From a checkpoint of a small self-supervised image encoder.
Model: 12.1M parameters, arch resmlp, activation swiglu, moe top_k, layers 16.
Training: soap at rate 0.0041, batches of 128.
Rows from block 10 of a small self-supervised image encoder, named by matrix and row number. Rows with one number belong to one neuron. Each number is 50 + 10 x the weight over its row's rms, rounded and kept within 0 to 99. All counts start at 0.
After each neuron's rows are labels from the 100 images, of 14976, where the neuron reaches its largest size: "strongest on" is what is common among them. Only what is clearly more common there than usual is listed. The data: abstract colour fields from 500 small random pattern networks. In brackets: how many of the 100.
# gate: MLP gate (model.blocks.10.mlp.gate.weight, 416x160), inputs 0-79
# fc1: MLP up (model.blocks.10.mlp.fc1.weight, 416x160), inputs 0-79
# fc2: MLP down (model.blocks.10.mlp.fc2.weight, 160x416, transposed), outputs 0-79

gate.40:52 48 55 50 46 32 46 48 52 54 32 55 64 54 59 61 45 57 56 54 46 39 61 41 47 53 47 40 52 50 66 57 60 64 60 60 36 41 52 69 40 60 42 58 45 62 52 41 54 51 59 38 53 44 45 59 27 47 52 56 54 53 53 49 50 27 60 49 29 61 50 47 33 38 47 61 42 51 51 43
fc1.40:44 43 53 48 40 42 41 49 53 44 46 47 52 54 66 65 39 37 42 52 62 54 70 47 68 47 54 62 65 51 36 38 40 58 55 42 44 40 58 49 62 59 36 36 51 43 37 46 43 50 31 45 29 61 26 62 56 45 49 52 69 50 46 68 52 63 59 52 49 47 56 58 54 37 39 64 58 61 45 79
fc2.40:54 58 44 67 38 52 73 59 47 46 54 53 33 37 60 47 47 42 31 60 40 62 67 62 34 42 19 47 66 49 63 63 46 61 63 40 49 54 40 50 65 52 64 43 47 48 50 52 42 56 61 56 50 47 60 40 38 53 41 65 50 30 64 52 46 73 43 49 50 42 48 47 45 61 41 50 46 42 42 61
strongest on: fine detail (42)

gate.134:52 55 48 66 56 49 52 50 42 56 64 40 52 41 61 46 45 42 41 46 32 52 50 36 44 36 35 44 50 57 60 46 61 49 75 61 58 42 65 58 64 48 64 39 61 46 59 48 51 50 44 35 57 58 59 55 65 51 57 62 58 21 39 69 56 66 51 53 52 57 47 36 47 54 49 37 65 54 51 41
fc1.134:47 41 52 49 50 64 40 56 34 47 20 62 64 43 69 55 59 35 32 51 51 62 48 38 54 50 44 64 60 34 51 52 41 49 61 40 60 41 61 61 62 56 43 53 47 32 60 69 54 42 52 60 66 38 40 70 51 43 56 44 63 49 46 56 62 47 48 62 65 46 47 61 57 55 68 51 46 42 47 51
fc2.134:59 51 58 40 49 38 51 48 43 49 51 69 60 60 63 49 55 26 60 76 60 64 50 49 47 51 51 56 61 52 43 57 54 61 58 40 54 47 57 54 76 47 55 43 39 52 69 35 60 41 54 57 56 54 27 45 39 41 38 43 45 40 39 44 58 53 47 68 46 27 45 53 38 51 68 39 48 33 54 48
strongest on: mostly blue (36)

gate.337:58 49 34 52 44 31 36 52 33 49 56 62 54 45 54 47 48 46 56 55 54 41 45 50 62 51 48 58 40 45 27 55 33 49 63 50 34 56 56 36 51 45 49 55 23 48 48 54 54 36 36 66 45 64 56 45 44 48 67 48 49 48 49 56 41 46 38 48 58 58 60 44 79 47 57 40 35 57 55 70
fc1.337:51 52 39 40 53 43 64 34 36 53 59 55 43 58 68 42 50 49 53 48 63 49 45 44 51 43 52 52 47 62 55 53 57 52 51 42 54 40 57 72 48 36 49 46 58 47 34 37 46 53 34 44 67 61 53 40 35 67 46 66 49 49 50 75 34 54 54 60 57 54 48 39 51 37 37 42 45 48 71 56
fc2.337:51 52 62 43 59 48 43 49 58 55 61 51 63 61 54 59 60 50 62 54 50 68 55 62 56 36 43 55 52 64 62 57 38 41 64 37 52 49 45 49 62 44 41 43 44 44 44 39 46 60 64 30 48 67 46 60 53 48 43 55 37 62 46 51 29 57 31 52 54 51 65 45 62 57 52 40 71 58 54 65
strongest on: bright (25)

gate.169:45 54 56 44 53 52 45 47 49 56 54 48 16 53 41 61 60 31 45 41 44 43 78 61 58 46 52 55 44 50 49 44 54 53 46 37 47 64 41 47 47 52 72 51 40 49 51 64 58 33 39 49 45 54 47 35 37 44 41 58 54 45 54 48 35 45 63 63 44 46 51 56 39 48 55 47 60 43 68 42
fc1.169:42 58 64 53 58 55 55 41 59 48 49 42 58 33 58 51 44 48 50 45 46 56 39 46 47 39 51 48 22 51 30 24 50 59 40 40 65 53 42 37 50 55 52 42 49 44 46 39 49 54 81 50 38 50 27 65 70 33 55 60 53 37 49 54 48 48 60 43 48 49 53 48 51 44 58 59 54 69 49 55
fc2.169:32 56 50 54 53 38 58 48 48 46 45 48 30 56 55 48 42 51 56 50 48 55 51 50 28 54 62 52 30 66 41 69 53 47 34 30 47 54 37 60 40 77 32 49 44 50 39 62 42 60 55 47 54 53 29 40 64 48 57 49 55 64 50 63 44 62 48 41 54 59 10 46 52 23 47 40 43 71 50 59
strongest on: smooth (45); mostly red (29)

gate.170:33 52 41 45 59 38 54 63 36 50 41 59 38 62 31 48 58 36 60 53 69 41 57 55 57 41 44 44 45 61 47 46 50 49 64 52 49 64 64 63 50 56 61 46 47 49 71 62 64 62 67 46 37 52 53 44 45 46 66 44 37 50 56 44 51 32 52 50 57 54 50 53 52 44 44 56 48 47 35 57
fc1.170:38 53 63 56 30 46 45 75 50 65 37 45 49 43 65 49 56 48 60 71 47 43 53 53 49 56 59 53 55 36 48 47 46 44 58 52 39 47 50 63 56 54 68 44 51 51 48 47 70 75 50 63 52 58 29 51 42 56 52 44 43 58 53 67 27 56 50 51 44 53 42 56 48 49 52 52 70 60 46 51
fc2.170:41 39 72 39 40 42 59 40 50 49 38 45 56 60 48 55 44 36 66 64 71 54 62 35 56 43 53 62 74 37 48 54 41 49 42 31 38 29 57 52 50 49 74 64 56 48 67 37 57 41 60 36 58 64 54 58 42 35 58 39 64 56 64 50 53 46 49 43 47 54 40 63 54 63 49 50 46 43 52 62
strongest on: dark (55); mostly green (52)

gate.59:39 47 44 47 44 42 50 55 50 47 46 38 69 58 47 60 48 74 78 49 52 40 52 61 26 42 43 64 46 52 50 49 51 55 74 58 50 69 41 41 60 67 42 50 45 18 40 42 66 41 47 51 51 43 44 59 49 47 43 46 52 52 43 50 43 49 73 50 51 52 71 49 65 48 42 52 66 53 48 48
fc1.59:55 55 48 45 55 60 25 57 33 54 39 49 34 36 49 33 66 38 44 58 42 54 33 48 67 62 51 47 55 51 51 34 48 56 41 48 39 40 48 54 45 36 61 59 60 60 50 48 63 44 61 45 38 41 51 58 43 41 50 49 55 64 48 43 51 37 27 69 25 57 54 56 63 45 55 55 56 49 45 61
fc2.59:53 63 35 42 32 47 49 45 71 65 64 44 51 52 52 68 61 53 85 45 36 50 55 59 64 63 41 40 32 47 50 46 41 60 36 53 37 47 75 55 44 55 55 48 60 36 47 44 42 52 58 59 51 64 34 47 48 57 50 68 61 44 56 36 67 63 48 51 50 55 65 49 38 56 43 50 69 56 51 49
strongest on: mostly red (30)

gate.413:56 48 50 52 74 57 44 53 41 47 40 39 46 55 58 60 49 37 56 47 42 62 47 47 53 31 33 50 52 73 46 61 53 50 67 41 42 73 56 37 43 47 34 35 62 40 58 55 52 43 48 28 44 49 47 42 56 44 45 64 41 50 51 41 67 49 64 64 57 59 58 53 42 58 63 41 64 44 56 65
fc1.413:35 48 51 38 46 41 54 39 58 41 49 40 35 64 40 65 36 53 44 53 65 69 63 48 55 64 48 62 40 67 41 61 32 63 36 52 36 38 37 40 61 43 59 39 50 56 47 36 64 56 65 55 54 52 58 59 55 44 36 52 57 61 47 30 39 51 65 39 56 61 51 47 35 33 49 49 54 59 40 51
fc2.413:52 43 49 55 44 64 47 57 54 71 64 41 45 51 49 46 43 54 39 48 67 46 61 64 42 47 62 39 69 56 37 57 41 41 60 44 44 45 37 38 58 48 40 62 54 60 52 63 71 37 53 63 47 70 51 49 41 55 46 31 32 56 38 57 59 56 59 34 68 47 51 31 50 34 44 33 41 53 45 58
strongest on: dark (26)

gate.237:40 51 47 71 51 46 65 43 52 57 34 36 61 35 42 64 69 53 35 58 36 35 29 44 58 48 37 48 47 58 44 57 57 67 62 62 60 55 44 45 42 54 42 43 55 46 53 53 58 40 53 51 29 56 67 54 71 30 55 40 50 48 58 34 53 51 52 37 51 61 53 45 40 42 50 43 58 66 58 41
fc1.237:58 56 57 55 63 51 45 36 41 47 65 71 44 50 55 32 49 33 70 52 54 48 62 56 55 49 62 43 52 38 42 66 58 47 71 44 48 42 55 52 64 54 60 59 37 60 45 36 38 52 54 54 38 31 35 43 56 53 52 52 63 31 31 52 43 32 69 50 45 40 37 60 53 45 44 68 39 50 56 37
fc2.237:57 48 56 64 64 67 51 34 40 49 58 31 43 51 46 47 48 66 55 49 67 59 31 48 53 53 90 35 46 49 60 45 54 55 55 36 51 41 52 50 61 53 51 40 35 43 42 31 58 48 63 42 50 30 59 42 51 40 72 50 58 50 49 58 50 47 59 28 43 54 41 51 46 41 48 58 41 42 62 50
strongest on: smooth (52); mostly blue (32); dark (29)

gate.391:51 18 44 53 53 54 55 56 57 43 45 56 46 45 42 48 49 37 43 36 46 47 41 71 62 33 37 45 64 46 56 56 69 40 57 53 21 27 48 51 63 42 50 60 43 55 53 47 49 40 54 56 55 63 60 77 47 54 54 47 64 53 55 60 58 31 55 32 42 55 67 34 54 39 74 50 49 35 61 49
fc1.391:50 64 49 68 56 47 52 53 38 60 48 49 47 51 44 44 64 66 49 31 38 47 61 48 45 28 49 44 41 50 48 32 47 58 52 56 46 46 64 75 39 65 59 31 63 61 48 38 47 55 65 66 37 61 45 18 44 55 59 55 58 54 43 53 53 54 58 57 54 48 50 65 42 49 50 47 49 45 50 63
fc2.391:40 49 67 59 66 56 37 50 40 54 61 37 52 26 31 45 63 41 54 31 45 49 41 38 56 61 64 42 46 51 25 61 42 41 47 67 58 18 66 48 55 38 46 56 67 53 41 36 51 48 44 49 62 40 53 41 47 50 54 44 50 41 44 62 47 68 64 59 44 39 62 58 47 49 48 55 55 47 55 44
strongest on: fine detail (40)

gate.332:52 59 54 46 55 41 34 42 33 39 60 41 58 36 51 61 50 40 53 46 50 41 54 54 41 53 36 51 52 48 52 54 64 61 53 44 59 61 53 39 61 42 33 47 44 29 37 40 48 42 40 43 36 36 63 69 54 58 59 47 44 57 52 47 55 60 41 49 66 57 56 62 45 28 43 45 63 55 47 48
fc1.332:38 38 42 55 46 59 50 51 55 48 54 49 45 54 47 63 48 67 42 62 51 56 42 47 61 50 52 42 67 38 47 65 54 40 68 58 52 36 53 57 43 68 62 63 47 57 52 52 27 56 54 48 53 65 47 48 63 39 54 35 49 33 56 36 48 60 60 59 60 48 42 49 56 42 52 38 53 58 42 39
fc2.332:44 61 56 48 42 55 40 48 34 62 37 29 57 57 48 53 54 52 59 52 40 44 39 64 53 54 39 34 57 50 60 37 34 59 56 30 49 46 47 66 63 46 36 49 33 51 59 53 71 48 51 60 39 81 48 43 49 42 50 53 52 47 59 41 46 54 48 53 50 50 49 55 31 33 40 45 72 36 32 45
strongest on: dark (41)

gate.109:56 66 41 43 46 53 57 46 56 68 51 50 47 45 39 59 57 65 44 54 66 48 43 50 67 38 53 42 38 57 47 37 53 57 69 46 45 44 62 41 58 43 44 47 30 67 39 55 50 48 55 29 47 58 47 37 32 37 38 49 64 49 71 65 58 47 51 52 60 61 63 42 57 68 34 33 53 55 54 35
fc1.109:35 42 47 50 39 55 38 48 56 33 54 44 47 61 63 43 50 49 42 38 63 49 54 54 41 48 52 55 53 53 64 54 52 46 41 63 25 61 40 52 45 61 42 53 36 50 64 41 57 41 45 68 43 49 55 74 65 39 77 51 41 62 49 54 37 61 65 48 50 48 54 62 51 45 45 57 46 49 61 70
fc2.109:58 59 32 62 43 33 49 47 44 52 57 70 46 49 52 60 55 63 65 38 36 69 54 46 50 53 73 48 48 59 42 57 39 58 75 51 65 51 57 57 39 61 45 56 29 47 53 45 41 59 49 52 50 58 46 50 48 57 48 51 53 33 39 44 46 45 60 42 44 49 48 60 64 51 38 45 64 52 51 40
strongest on: mostly green (34)

gate.44:47 49 56 41 40 49 56 33 52 53 51 58 52 53 58 41 45 55 56 42 82 59 42 62 58 42 43 53 51 65 49 51 62 56 47 51 37 56 52 50 37 49 52 40 63 48 55 48 70 51 37 32 49 41 53 42 40 53 46 60 52 34 44 55 45 49 49 51 44 45 61 54 52 24 42 42 52 66 65 53
fc1.44:44 53 60 47 56 59 40 38 61 46 34 62 53 71 62 49 37 57 56 47 74 44 59 49 48 40 51 58 47 50 47 53 50 60 26 60 60 48 53 42 41 50 60 37 73 62 53 56 43 50 35 21 50 60 57 40 50 51 46 63 68 56 51 31 58 53 57 48 36 49 51 20 44 58 35 38 45 58 51 47
fc2.44:53 32 61 53 34 60 61 52 56 75 57 57 39 52 38 35 50 49 47 56 55 39 52 57 45 50 53 51 56 55 46 57 60 49 47 59 44 65 38 46 55 56 53 67 45 63 27 55 38 42 41 34 67 60 53 51 52 57 48 44 45 61 76 61 52 26 56 56 41 40 33 44 52 36 47 53 45 53 32 50
strongest on: smooth (50)

gate.305:42 55 57 54 53 51 46 70 50 61 54 21 65 59 62 29 50 54 29 64 46 45 49 51 53 45 49 57 51 51 60 43 71 28 50 44 37 64 35 62 67 61 65 62 53 51 24 74 59 64 54 34 43 57 45 56 45 55 53 42 51 59 54 34 64 50 33 48 36 57 65 54 31 55 46 44 55 53 48 39
fc1.305:64 45 51 46 36 44 36 46 71 48 38 63 55 38 44 42 52 64 57 43 52 48 66 53 62 45 57 43 45 32 40 31 43 54 41 61 29 42 57 44 41 49 43 51 49 35 55 35 59 33 51 51 54 57 50 57 63 32 44 61 63 32 53 58 45 49 55 56 62 51 41 40 43 40 39 35 50 60 48 64
fc2.305:49 68 40 46 41 57 56 42 38 52 36 48 67 47 44 43 43 49 68 46 40 51 49 47 38 37 38 43 37 41 63 38 56 40 51 45 47 69 40 44 47 61 59 56 30 36 56 43 56 47 58 39 31 37 52 53 54 47 43 60 38 55 60 54 48 56 37 41 52 42 60 61 69 51 49 53 46 58 71 45
strongest on: mostly red (44)

gate.372:65 71 28 46 52 48 46 49 49 40 54 48 49 55 54 49 50 56 47 36 54 48 44 43 41 32 46 47 51 54 54 47 60 37 55 57 49 60 50 57 61 64 44 50 58 71 61 32 44 59 42 41 55 63 35 45 57 64 61 60 37 50 49 51 52 54 60 59 48 49 49 52 65 41 51 25 49 69 38 24
fc1.372:65 66 39 45 51 62 49 35 42 36 68 42 53 63 49 53 57 34 49 40 40 38 51 49 52 38 45 39 45 53 54 58 57 41 68 52 47 59 50 71 67 58 42 51 59 71 64 37 40 50 51 59 51 48 49 53 54 54 59 57 41 57 48 44 51 44 53 53 46 64 50 52 57 43 57 16 45 62 36 35
fc2.372:32 51 55 49 22 23 56 55 57 43 54 58 33 45 64 44 54 63 54 57 52 62 55 53 67 39 45 45 42 62 76 52 33 60 43 55 51 20 39 46 38 34 52 53 65 55 55 63 53 40 54 58 62 55 69 34 48 46 50 53 53 64 58 48 56 46 42 65 70 54 34 48 35 52 54 48 58 53 47 47
strongest on: dark (41)

gate.181:53 53 60 42 50 52 57 48 67 40 60 40 30 48 70 55 61 56 50 47 46 51 66 54 35 48 38 45 50 52 41 56 34 58 33 54 45 46 38 31 44 48 50 41 47 44 51 45 36 43 54 39 34 49 42 39 55 54 57 44 47 39 48 39 42 51 65 40 65 49 64 65 50 43 66 32 33 61 39 52
fc1.181:54 24 56 57 47 45 39 53 57 58 43 66 49 50 44 48 52 49 70 45 48 64 35 48 64 43 42 64 59 50 39 60 54 39 65 46 43 67 45 63 50 58 66 59 62 54 43 46 45 65 56 48 70 57 45 56 37 51 60 65 56 49 48 62 58 35 31 58 53 55 57 44 50 36 49 58 55 38 50 35
fc2.181:62 59 64 61 53 52 54 30 50 47 46 38 37 65 63 59 43 49 34 49 49 49 48 51 52 53 59 56 61 53 43 42 63 48 32 42 46 85 52 58 49 78 25 46 66 52 44 50 55 45 40 56 15 65 60 56 59 48 43 37 68 70 54 47 44 45 43 58 45 48 53 45 45 53 60 49 40 54 60 65
strongest on: fine detail (35)

gate.363:61 44 65 66 51 39 41 64 62 64 47 39 32 57 52 47 60 40 47 41 34 45 43 58 60 38 44 50 57 35 55 43 36 53 61 69 64 58 36 52 59 52 51 54 45 48 74 59 52 51 43 39 41 58 35 55 64 61 43 64 38 47 42 55 50 49 50 47 62 57 54 24 61 49 51 46 59 63 55 48
fc1.363:51 60 48 42 40 53 62 52 62 65 53 46 46 46 39 49 36 41 56 65 37 62 48 68 46 42 55 49 57 52 57 42 40 58 33 66 55 67 43 51 37 31 43 47 44 51 63 59 49 55 34 48 58 66 46 66 55 58 44 61 43 52 66 34 60 47 58 60 46 55 35 46 52 54 60 38 46 38 55 40
fc2.363:47 30 44 55 49 51 49 51 56 47 61 58 25 65 52 56 43 64 50 60 53 46 55 51 52 61 46 34 48 48 59 55 45 47 44 52 40 26 45 66 50 55 44 48 64 64 55 47 29 40 41 46 44 66 61 56 40 52 60 36 52 45 60 75 47 47 49 39 41 58 54 36 51 55 54 64 44 40 42 51
strongest on: mostly blue (49); dark (38)

gate.288:51 36 53 36 44 49 40 51 35 50 64 51 49 41 59 58 50 49 53 77 35 45 66 49 55 46 31 41 43 61 67 68 57 49 64 47 47 46 56 55 51 62 39 38 41 61 42 60 60 47 27 48 50 41 56 40 36 46 56 48 55 42 44 42 36 23 59 61 42 48 51 64 42 65 50 41 48 33 49 64
fc1.288:38 39 56 72 59 60 47 43 66 55 53 47 50 58 47 60 48 51 47 43 44 53 43 45 47 43 60 40 59 36 37 33 50 22 42 59 66 68 50 37 55 44 63 57 47 47 49 32 48 57 51 56 46 51 42 48 57 52 42 54 41 45 56 47 54 60 40 42 59 46 51 51 79 28 64 67 46 61 33 64
fc2.288:55 37 70 58 62 54 55 47 56 59 43 33 59 34 66 59 44 53 41 39 55 60 44 59 74 52 57 44 57 70 55 35 55 37 49 38 42 89 24 59 59 41 40 43 54 41 55 53 58 62 35 65 43 52 50 45 42 32 51 47 33 36 47 48 57 37 69 55 56 44 65 42 63 45 50 73 41 54 40 54
strongest on: mostly green (42)

gate.153:60 65 42 54 44 30 56 31 54 53 54 58 49 48 59 64 52 51 50 34 59 46 45 44 49 45 39 52 62 50 66 41 54 54 74 53 51 61 44 50 61 57 41 43 54 46 33 32 56 58 32 49 46 38 69 37 44 47 42 33 46 42 68 52 50 38 57 62 54 43 56 43 39 37 54 65 56 55 37 33
fc1.153:44 36 69 39 54 57 38 63 55 60 50 47 67 27 58 47 46 59 41 63 54 52 61 57 53 51 56 57 41 55 57 46 57 54 31 59 63 30 44 48 40 47 58 56 51 45 53 69 29 57 42 36 41 62 48 55 54 47 51 43 60 43 44 37 38 57 50 48 34 33 49 58 50 49 42 51 59 61 66 65
fc2.153:57 42 42 30 60 60 59 61 41 54 64 39 55 37 66 62 49 53 52 48 54 37 41 57 35 63 35 57 49 47 27 40 62 55 50 39 41 65 76 55 56 43 62 43 46 50 50 46 51 49 44 57 44 40 43 45 51 42 55 31 52 49 52 49 49 48 44 57 24 41 44 57 42 46 54 64 66 58 58 55
strongest on: dark (30)

gate.159:48 36 55 38 46 39 49 49 63 48 45 51 43 68 54 56 48 48 46 61 29 53 46 51 58 48 57 41 49 72 58 57 54 53 46 58 45 53 33 47 61 62 49 50 47 53 52 49 55 24 36 58 44 43 61 69 46 48 59 68 30 62 50 59 40 56 82 51 54 45 38 45 59 46 60 51 59 44 51 57
fc1.159:62 58 46 60 29 54 38 58 34 41 64 65 62 39 32 34 47 51 58 58 55 47 41 46 60 56 49 50 54 32 64 53 57 36 46 47 47 45 67 37 37 51 53 51 55 44 51 63 39 58 49 59 59 42 41 26 46 54 42 51 50 20 59 45 42 48 36 46 43 59 59 47 24 35 47 41 56 64 39 45
fc2.159:49 50 62 34 42 62 42 53 32 46 49 40 50 37 52 58 41 35 56 63 25 56 29 48 69 42 54 65 52 36 58 50 47 36 42 33 44 38 58 50 59 49 61 30 49 38 55 67 36 47 63 44 51 49 50 58 61 62 49 50 61 26 44 47 51 61 54 60 32 55 42 56 48 42 58 53 60 55 40 25
strongest on: mostly green (41); smooth (27)

gate.309:51 45 72 46 56 49 40 58 44 47 42 50 39 57 62 63 43 36 66 49 62 36 45 79 66 45 52 33 46 60 61 59 55 45 49 65 29 57 72 48 46 52 49 17 47 45 40 44 57 35 43 49 43 46 46 47 45 46 54 59 37 44 54 56 38 56 46 35 52 56 62 41 43 60 50 33 59 51 45 64
fc1.309:57 39 66 57 49 83 39 37 53 42 59 47 47 37 53 47 51 43 42 54 44 33 47 66 39 31 53 55 52 70 60 55 53 38 46 40 48 58 38 47 52 61 52 59 41 64 53 61 33 51 38 59 37 48 42 75 45 57 54 38 57 54 47 59 57 54 33 55 58 38 38 58 54 42 64 44 45 38 39 44
fc2.309:46 56 42 41 57 55 73 40 44 50 41 56 59 43 52 59 45 34 65 48 59 45 68 43 59 55 43 44 38 58 57 45 55 38 53 41 59 50 54 45 64 25 58 64 47 54 58 43 38 50 61 39 39 46 61 63 55 53 45 44 47 33 53 44 82 37 54 65 53 46 45 68 58 35 65 63 57 48 54 46
strongest on: mostly green (40)

gate.78:53 41 53 32 59 38 48 45 65 22 62 58 65 49 46 54 37 54 36 41 38 58 62 48 66 38 50 51 50 46 48 59 46 56 38 54 45 52 74 38 58 42 54 39 60 40 40 63 56 40 47 64 50 29 55 40 42 58 53 72 25 54 51 59 60 66 44 52 44 34 67 51 62 57 57 46 56 36 51 48
fc1.78:59 52 36 39 62 36 47 39 61 43 49 67 59 42 39 50 47 55 38 43 52 45 66 54 57 72 53 64 40 57 53 60 38 48 41 43 59 39 62 64 39 46 59 52 59 59 44 58 54 50 47 61 32 38 71 61 42 51 52 48 37 54 55 68 47 52 44 63 59 27 55 37 57 52 47 55 46 59 55 46
fc2.78:46 55 32 50 36 47 56 62 58 37 44 54 43 56 28 48 57 58 63 33 67 50 58 56 44 59 62 51 61 69 52 52 69 63 44 38 45 51 42 62 40 52 34 58 52 46 55 43 45 76 43 41 54 66 54 51 43 63 43 52 54 59 46 56 45 40 33 50 39 37 44 55 38 56 41 63 44 53 59 53
strongest on: smooth (27)

gate.412:57 56 37 40 42 36 49 28 56 42 30 46 48 50 47 40 50 55 59 42 48 61 39 33 48 53 59 65 44 43 60 62 37 70 63 44 64 37 57 46 58 41 64 46 43 68 46 39 48 41 41 61 49 36 37 47 54 59 55 60 57 42 62 62 61 45 46 49 51 53 49 49 60 51 62 59 38 52 59 48
fc1.412:38 62 53 49 44 65 71 59 57 47 63 53 42 48 54 52 52 49 37 53 57 44 42 58 61 43 43 46 65 63 54 38 57 51 48 57 37 47 42 65 28 51 43 45 67 39 55 63 49 72 58 40 48 58 60 45 50 40 37 58 40 52 44 39 56 49 57 41 39 54 54 51 43 53 29 36 56 45 53 38
fc2.412:50 73 66 56 45 51 48 35 42 37 42 45 48 47 33 47 37 46 63 47 87 57 55 28 36 46 57 50 56 47 56 66 60 44 31 65 55 58 40 58 36 52 53 47 48 43 55 29 52 48 42 55 53 39 62 63 58 57 65 52 56 26 57 41 53 49 65 29 46 49 46 61 56 54 51 53 53 43 38 60
strongest on: smooth (35)

gate.210:46 36 54 47 56 40 28 45 40 66 33 47 58 68 37 63 48 57 53 60 55 47 34 74 59 68 45 48 34 49 36 53 51 55 58 39 25 48 51 54 33 53 47 50 40 46 53 49 54 51 65 54 35 50 58 49 48 48 65 41 51 26 63 49 60 47 56 49 55 62 68 45 42 54 53 45 64 60 59 61
fc1.210:51 51 58 42 54 42 55 30 43 31 60 47 55 61 38 41 58 29 56 45 56 56 63 44 51 47 36 48 58 48 45 37 61 51 56 58 37 74 53 46 39 54 41 70 34 49 44 55 58 71 47 41 59 57 61 47 58 47 59 60 61 72 56 60 53 38 36 49 51 49 50 52 47 55 42 61 46 50 50 31
fc2.210:68 57 43 51 55 70 65 41 49 61 47 59 44 60 46 52 51 48 52 48 55 49 40 42 51 76 41 51 32 42 40 63 60 58 44 73 53 64 40 52 34 56 52 41 43 61 59 45 34 48 51 68 52 46 52 30 33 63 47 53 33 38 38 58 53 44 51 54 42 59 64 45 42 46 48 44 38 60 42 55
strongest on: bright (38); smooth (31)

gate.253:56 50 56 42 47 42 24 63 44 53 31 36 46 61 56 43 56 61 56 28 45 54 59 57 60 52 53 60 62 68 34 56 31 42 65 59 45 47 54 50 29 39 50 46 59 35 46 45 43 32 39 70 56 66 40 47 50 55 52 29 51 44 39 41 49 60 56 35 65 49 53 43 43 45 47 46 40 53 44 35
fc1.253:33 50 25 50 55 51 56 48 37 36 51 65 65 49 44 50 53 37 37 40 68 47 52 47 40 41 52 47 49 33 51 35 45 45 62 56 35 46 43 23 53 41 56 60 52 41 39 59 57 43 40 65 45 40 60 52 43 56 63 52 48 57 57 46 62 52 47 51 38 44 45 29 42 60 57 73 68 46 42 56
fc2.253:56 69 45 37 47 58 48 46 63 51 42 46 55 52 38 64 47 58 56 52 45 68 48 52 61 44 57 59 54 55 25 43 35 48 53 64 26 63 54 46 34 49 53 51 65 43 34 49 55 46 35 48 60 55 38 47 53 46 48 51 51 55 47 57 52 34 48 59 69 37 53 40 58 59 54 49 48 53 30 37
strongest on: bright (26)

gate.136:55 44 39 48 61 52 40 34 45 46 42 52 64 53 47 61 49 52 50 24 33 46 54 57 29 36 53 21 54 53 58 39 59 45 39 48 52 42 46 41 54 73 44 46 35 36 62 57 38 60 47 53 61 35 73 41 46 53 46 58 43 56 55 46 64 35 38 48 49 53 59 42 56 47 49 50 68 57 42 81
fc1.136:52 49 57 50 36 60 62 53 47 42 32 49 52 46 71 42 52 44 50 77 58 62 60 42 60 49 49 42 51 55 67 77 54 49 50 54 33 57 55 59 45 52 62 62 54 48 44 73 55 55 73 56 60 33 39 56 44 22 58 29 51 41 40 46 41 51 45 44 44 38 61 57 53 63 52 41 53 53 40 51
fc2.136:63 45 59 32 60 47 69 50 39 36 45 46 42 57 66 62 43 51 51 62 38 48 61 53 57 42 40 53 48 33 37 45 54 66 47 52 37 55 55 55 49 51 68 49 42 38 43 46 60 54 65 57 56 37 31 52 51 50 49 32 40 50 36 55 51 62 64 47 50 54 42 57 69 51 49 25 65 54 39 62
strongest on: mostly red (49)

gate.230:42 49 47 56 51 56 46 54 36 72 50 56 53 66 61 48 39 45 43 58 35 47 44 57 49 66 40 60 47 48 46 48 48 51 66 47 56 45 36 65 58 51 61 32 53 62 50 83 45 51 60 41 50 31 58 35 29 60 58 40 48 51 59 54 47 46 59 43 36 44 63 46 56 35 53 48 56 55 54 39
fc1.230:31 49 65 65 57 71 59 44 52 57 44 36 37 58 37 49 38 58 60 40 49 52 51 47 38 40 65 45 39 34 63 52 44 63 45 49 64 49 59 56 52 64 48 34 66 38 44 49 68 45 45 52 50 55 44 70 46 43 58 47 44 59 54 62 54 47 45 37 54 45 53 63 52 62 54 49 51 36 38 37
fc2.230:52 37 53 51 29 26 65 51 32 60 54 48 57 64 44 47 57 33 56 42 38 46 51 77 58 34 40 48 58 46 61 52 39 38 35 44 47 55 52 53 48 69 61 51 44 33 61 32 60 53 42 51 55 61 40 55 59 41 53 43 50 58 68 68 28 41 30 50 53 38 28 46 54 51 39 42 51 54 61 54
strongest on: bright (34); smooth (27)